Rows from expert 22 of block 11 of the encoder, named by matrix and row number. Rows with one number belong to one neuron. Each number is 200 + 30 x the weight over its row's rms, rounded and kept within 0 to 999. All counts start at 0. After the name is the row's rms in percent of the matrix's.
# up: expert up (encoder.blocks.11.mlp.up, 32x64x128), inputs 0-63
# down: expert down (encoder.blocks.11.mlp.down, 32x128x64, transposed), outputs 0-63
up.14,045,191,224,163,159,189,171,197,239,230,197,259,200,249,170,202,205,265,202,203,210,200,208,139,242,200,260,130,174,210,210,240,195,118,184,199,188,236,229,246,222,237,178,171,192,211,185,223,183,228,154,201,186,247,241,222,161,167,203,162,199,222,212,164,178
down.14,049,192,187,205,204,240,202,218,193,206,219,244,187,136,202,209,189,226,200,264,176,254,226,220,162,250,160,209,226,214,231,165,168,208,197,178,238,163,171,180,218,154,206,200,180,202,177,198,223,236,172,152,169,228,197,187,180,187,196,286,148,193,153,216,223
up.15,065,200,219,165,167,151,220,222,205,200,210,225,263,211,188,220,255,213,247,184,223,204,220,178,234,178,187,146,157,163,171,209,263,117,198,227,187,191,209,165,267,226,171,247,215,200,236,239,207,215,208,224,213,210,195,168,143,164,189,174,186,198,189,183,216
down.15,060,182,219,190,195,190,210,203,189,210,209,197,211,146,208,209,241,204,145,177,195,223,201,211,170,269,250,195,218,188,156,176,179,243,255,152,191,188,120,228,210,171,187,189,218,218,132,233,208,160,199,215,154,201,202,225,187,220,194,260,181,220,192,148,230
up.16,127,161,211,182,227,200,205,186,207,173,178,182,239,225,192,189,196,184,228,235,205,213,180,232,212,140,215,227,196,151,181,227,224,142,182,227,204,212,270,158,194,189,170,238,210,255,189,192,184,204,217,183,217,229,250,184,264,199,236,199,210,197,187,218,150
down.16,115,211,195,190,174,185,131,164,200,191,211,178,151,291,193,204,142,196,236,226,220,190,187,222,192,179,186,212,201,210,182,193,169,228,125,186,153,167,226,238,190,192,217,173,165,214,206,194,192,213,219,192,159,197,190,198,208,178,211,239,214,198,191,259,216
up.17,073,213,221,180,228,180,218,228,205,175,220,143,264,161,235,217,184,189,204,214,233,156,142,217,192,218,139,268,243,213,231,232,195,213,179,207,176,151,211,193,180,221,166,230,168,169,197,194,207,264,234,181,167,177,182,210,267,209,175,205,140,215,175,218,212
down.17,070,153,222,186,200,200,238,203,197,211,193,270,169,230,189,155,209,203,194,133,207,177,221,202,174,170,310,162,199,202,193,217,168,204,285,189,225,224,137,213,194,190,187,145,209,214,220,224,202,193,168,191,200,174,188,195,174,207,172,195,226,210,209,201,194
up.18,049,235,233,174,223,218,201,275,230,184,221,168,253,208,170,188,193,222,156,207,217,176,158,189,223,212,226,266,199,220,247,182,191,208,188,213,202,149,206,215,161,214,194,190,226,254,174,177,211,237,196,187,197,189,185,203,226,211,190,251,160,200,167,221,202
down.18,055,227,189,185,140,172,161,169,219,157,208,266,193,179,199,171,207,204,191,162,184,175,216,259,146,154,290,179,243,200,221,216,204,185,188,234,152,238,157,207,215,182,254,187,187,197,223,162,190,176,215,207,215,201,178,219,161,207,173,248,202,185,221,193,202
up.19,082,171,205,191,243,234,204,233,218,194,214,144,210,228,258,175,164,222,231,248,229,209,151,215,148,249,194,268,184,162,178,228,225,261,157,225,171,146,189,192,148,191,241,220,228,216,188,203,231,240,238,194,182,202,184,213,205,186,224,170,216,187,178,239,174
down.19,095,158,237,204,193,150,224,190,213,210,212,244,162,269,210,205,208,189,211,146,181,195,208,193,202,174,241,152,182,183,195,209,265,180,242,221,212,194,193,204,157,172,195,139,220,196,219,210,240,211,195,198,195,226,168,174,161,143,170,147,194,141,206,183,179
up.20,154,179,203,180,204,211,187,252,217,179,211,126,219,175,219,187,148,218,204,238,228,134,147,214,191,242,122,296,192,180,214,220,209,235,174,225,155,158,205,219,209,180,200,206,189,239,178,197,209,244,196,175,197,207,206,200,242,208,185,209,171,227,187,259,209
down.20,160,192,232,202,203,118,211,206,200,179,209,255,190,218,238,205,254,194,223,100,172,196,194,207,184,174,330,156,189,199,203,200,223,176,253,195,228,208,121,202,192,194,195,196,216,215,204,197,211,205,192,194,192,187,216,196,139,183,190,177,190,206,231,166,199
up.21,117,246,165,172,230,239,211,160,180,186,178,214,239,223,211,221,193,183,194,168,274,245,175,209,192,174,236,168,161,147,202,203,183,193,209,178,166,241,171,208,200,115,206,151,204,228,219,184,177,214,201,183,212,174,134,154,171,187,204,191,218,223,182,179,174
down.21,113,211,183,187,208,214,217,206,219,214,186,159,180,178,250,258,227,214,194,176,184,211,183,217,223,185,135,217,213,192,185,184,210,191,175,192,222,183,179,160,221,210,212,243,179,165,254,198,200,197,199,197,236,225,193,171,220,211,237,211,198,157,186,166,230
up.22,132,180,204,235,174,204,230,195,133,199,179,180,200,187,235,178,223,180,183,149,200,188,143,251,215,151,196,256,230,264,188,243,238,172,200,197,208,198,168,196,192,268,221,227,180,145,235,190,190,194,207,214,255,193,198,186,173,189,211,164,149,166,197,213,198
down.22,124,204,175,166,222,313,225,223,195,186,223,171,209,166,126,180,201,211,159,237,182,184,243,185,227,196,176,211,219,219,222,191,194,199,294,206,201,220,241,151,214,191,201,215,199,236,178,209,156,212,184,217,186,200,191,197,240,275,207,198,208,229,185,230,209
up.23,042,238,208,173,191,209,226,200,167,198,219,239,74,162,189,181,243,291,199,163,227,267,193,170,221,152,194,240,193,171,208,219,181,138,226,202,217,238,173,228,214,232,149,202,181,170,214,167,126,207,175,195,210,249,177,193,220,236,181,200,182,184,192,142,183
down.23,054,180,180,160,197,178,184,241,218,204,202,168,210,133,209,199,166,243,229,265,230,167,218,198,160,242,200,203,231,196,151,163,181,186,182,239,124,276,262,221,215,212,157,236,241,214,163,184,228,203,250,208,208,169,193,220,198,207,208,183,176,207,198,208,181
up.24,094,147,185,218,177,218,225,199,193,199,180,117,149,218,147,177,176,204,168,216,195,188,196,168,258,150,186,212,178,213,202,190,173,154,227,212,190,259,191,164,240,154,195,183,162,233,214,209,182,182,203,157,190,221,240,192,174,210,246,208,205,261,197,219,173
down.24,090,232,209,196,159,193,180,177,203,191,194,192,180,215,223,223,175,216,217,150,204,185,236,204,188,184,140,162,217,198,192,196,220,162,188,197,250,160,242,222,197,188,210,194,164,187,234,213,188,173,214,222,216,159,216,210,170,189,208,173,198,186,174,200,192
up.25,184,207,198,233,232,160,175,196,186,213,206,234,225,206,201,210,181,242,178,149,201,235,198,190,192,224,220,153,154,153,164,218,178,192,212,207,213,171,192,227,170,168,234,200,233,140,222,230,243,179,243,279,230,179,102,225,131,182,202,197,225,175,191,176,194
down.25,193,202,178,215,196,193,227,211,197,224,209,185,200,196,235,199,223,185,218,215,220,199,181,204,180,171,211,205,188,196,189,202,242,171,116,196,146,209,200,181,186,191,203,250,262,193,213,208,238,173,214,195,250,212,200,194,233,163,214,184,215,171,222,191,178
up.26,103,141,247,191,154,187,202,212,180,196,166,182,224,193,158,188,204,207,203,200,233,183,148,207,206,155,189,181,214,199,198,234,213,111,241,199,231,230,199,211,262,178,155,212,175,203,235,250,184,189,186,175,227,222,256,188,220,182,222,167,161,244,214,201,168
down.26,098,207,214,179,194,225,141,194,183,194,196,233,147,226,208,200,149,213,197,200,219,202,180,233,178,236,180,198,191,213,215,219,147,232,178,191,235,168,228,232,191,194,228,149,146,185,198,192,169,197,185,214,167,164,193,203,166,209,201,229,208,204,157,215,250
up.27,116,202,236,174,176,171,229,211,193,228,197,116,267,211,266,241,182,139,255,192,223,242,243,217,201,162,192,187,192,251,166,240,185,195,190,198,164,162,177,222,236,239,182,228,212,169,203,183,222,180,213,209,217,208,166,194,158,196,185,206,198,223,196,241,219
down.27,115,197,203,213,180,157,217,191,178,175,180,209,172,138,166,145,205,182,195,182,190,188,185,210,180,207,218,176,201,187,213,196,201,200,305,184,207,229,197,187,214,161,181,210,159,214,204,186,236,153,164,207,170,176,201,198,213,253,206,212,201,247,200,166,175
up.28,124,168,246,184,201,169,149,235,168,233,153,219,218,162,190,235,195,234,180,181,218,188,208,233,273,167,182,181,201,205,197,258,225,93,230,204,198,236,215,200,234,151,173,240,225,192,245,229,208,201,174,233,274,227,215,208,178,179,209,179,191,197,231,179,188
down.28,118,224,174,204,195,205,171,197,204,165,205,164,195,190,224,197,164,206,201,246,198,202,160,211,189,244,146,225,202,233,201,201,155,284,119,187,173,127,233,247,200,200,217,219,167,196,165,201,179,208,177,180,177,173,206,210,252,209,203,212,189,209,186,262,218
up.29,101,217,197,204,160,251,235,178,202,171,218,200,164,207,172,196,226,174,216,216,176,210,127,281,167,159,217,186,238,256,221,180,201,211,166,202,200,163,240,178,166,263,198,192,245,208,187,183,184,179,184,216,203,189,139,204,285,212,150,217,152,159,184,252,181
down.29,089,187,202,206,185,210,144,189,202,201,198,208,151,223,168,156,165,192,188,194,216,172,165,211,199,148,288,196,199,197,180,184,150,221,188,208,119,266,186,184,221,172,229,227,172,224,203,199,192,208,207,211,227,212,177,205,213,210,203,214,209,201,184,217,197
up.30,131,170,195,207,208,186,198,196,239,224,220,230,201,218,212,181,213,259,249,213,245,249,203,202,210,213,212,138,132,172,182,222,215,109,176,247,222,183,230,189,198,179,185,212,226,225,206,215,197,241,234,222,215,217,172,188,163,189,231,146,237,202,187,206,192
down.30,115,212,244,203,181,106,169,206,202,181,192,208,172,184,232,210,174,193,227,252,211,199,145,217,170,235,235,166,201,181,187,228,195,215,149,183,170,172,199,281,185,153,180,194,237,202,178,228,244,184,204,207,172,205,206,196,207,144,181,269,186,190,190,226,215
up.31,107,228,183,176,181,230,275,162,195,199,196,226,161,205,223,241,229,118,233,189,220,242,196,227,138,169,249,184,206,186,207,160,203,242,182,171,173,182,154,213,177,231,242,175,204,211,188,177,217,236,179,171,174,187,205,160,198,200,158,239,187,190,203,171,267
down.31,090,179,176,173,207,252,206,183,216,212,208,216,178,233,198,289,242,167,196,216,188,182,154,169,214,185,328,254,245,237,188,190,192,223,131,179,164,248,164,177,202,203,217,182,193,227,174,193,185,200,189,216,163,213,195,148,235,199,196,250,178,186,234,149,216
up.32,059,173,207,220,159,230,190,167,216,213,199,174,94,165,252,207,179,244,229,235,177,179,256,210,236,189,204,168,216,212,155,183,192,203,219,176,216,235,206,223,219,209,223,191,246,167,225,193,221,159,185,228,196,198,243,198,220,195,192,192,216,198,223,250,225
down.32,084,208,181,177,212,220,234,220,191,184,230,189,234,213,224,203,209,213,232,266,167,216,273,204,174,200,137,236,216,199,195,220,258,196,173,183,162,193,213,162,171,227,196,227,254,180,216,189,218,177,188,196,204,209,208,196,238,195,200,161,239,193,229,197,183
up.33,058,178,197,214,147,241,234,209,214,175,215,201,235,176,224,216,186,127,247,213,159,223,161,231,150,225,232,224,219,231,237,183,162,232,182,191,207,182,186,171,175,228,204,205,224,229,156,188,225,208,182,180,180,206,208,202,318,223,174,185,202,191,173,260,200
down.33,064,199,123,209,221,175,243,162,226,186,217,169,193,233,202,201,222,174,224,246,197,183,183,193,145,197,254,196,189,188,204,200,165,253,166,213,132,257,163,183,185,163,188,138,222,184,184,160,213,174,192,247,203,226,174,204,234,174,217,207,250,238,206,205,220
up.34,148,199,188,193,145,249,239,172,202,172,203,166,202,191,210,210,211,157,232,213,194,197,146,275,154,165,183,237,245,261,217,222,189,241,158,177,215,162,207,174,143,245,215,186,220,195,174,163,192,207,183,198,183,167,178,199,272,224,147,238,171,152,189,257,211
down.34,137,195,185,186,189,227,196,196,209,203,199,204,185,225,155,169,213,184,170,179,171,193,204,221,219,147,312,202,197,206,212,203,160,205,258,192,141,282,187,171,235,200,225,141,189,232,207,204,169,200,194,218,229,200,199,205,182,218,239,220,180,191,216,190,199
up.35,035,199,206,165,175,217,205,150,218,221,210,176,199,215,229,214,167,220,229,251,199,222,204,196,216,216,203,154,218,207,219,157,214,183,198,161,159,246,210,164,208,207,253,163,211,167,185,243,156,134,177,169,217,189,227,229,218,202,189,256,263,211,226,198,201
down.35,044,180,161,197,186,190,242,256,219,179,182,173,227,147,210,244,182,219,219,163,163,234,240,167,236,222,96,234,230,192,205,211,246,207,191,220,220,263,216,198,175,184,217,192,214,200,205,182,167,153,159,180,223,197,226,202,216,175,178,173,208,212,173,245,202
up.36,117,189,204,239,170,244,148,214,179,231,193,248,173,210,138,188,180,238,184,206,237,130,161,187,264,170,162,181,196,203,224,226,193,143,231,250,210,197,228,208,166,167,194,166,207,231,214,196,188,215,215,233,231,198,175,239,174,187,183,235,188,171,253,189,189
down.36,118,216,219,189,204,218,135,224,207,188,208,175,166,182,193,145,143,208,151,189,206,201,188,188,223,175,154,191,216,198,217,206,136,191,204,194,212,199,232,202,241,217,242,288,121,201,204,199,186,198,194,203,213,217,199,192,206,233,206,229,186,179,182,212,212
up.37,055,222,210,146,223,171,176,212,216,146,204,193,141,213,184,171,214,242,145,186,180,215,178,192,244,205,231,209,170,192,186,179,153,143,224,223,183,294,181,193,285,193,197,224,213,227,171,200,157,207,116,179,208,262,218,171,216,269,218,211,177,217,225,216,160
down.37,060,180,233,204,206,114,157,179,170,177,211,194,177,206,218,229,165,176,244,186,229,200,220,208,198,221,123,167,225,200,228,197,260,200,106,167,146,168,217,201,189,191,220,206,153,185,228,204,255,164,235,194,194,146,191,185,194,187,184,224,194,200,166,208,224
up.38,086,217,179,184,255,218,209,208,181,192,250,190,233,203,209,219,169,189,231,183,206,205,219,261,187,251,161,206,202,192,215,224,221,231,157,247,215,139,206,251,122,213,191,181,234,182,181,176,219,235,185,199,172,189,156,193,186,149,160,214,215,195,185,208,219
down.38,092,209,235,254,183,193,221,232,197,210,197,232,169,214,212,174,220,196,200,131,230,198,256,185,192,181,232,169,157,187,203,193,233,149,312,205,253,225,109,190,181,224,184,185,218,175,208,205,199,225,215,187,219,217,191,223,149,197,157,156,190,196,197,166,191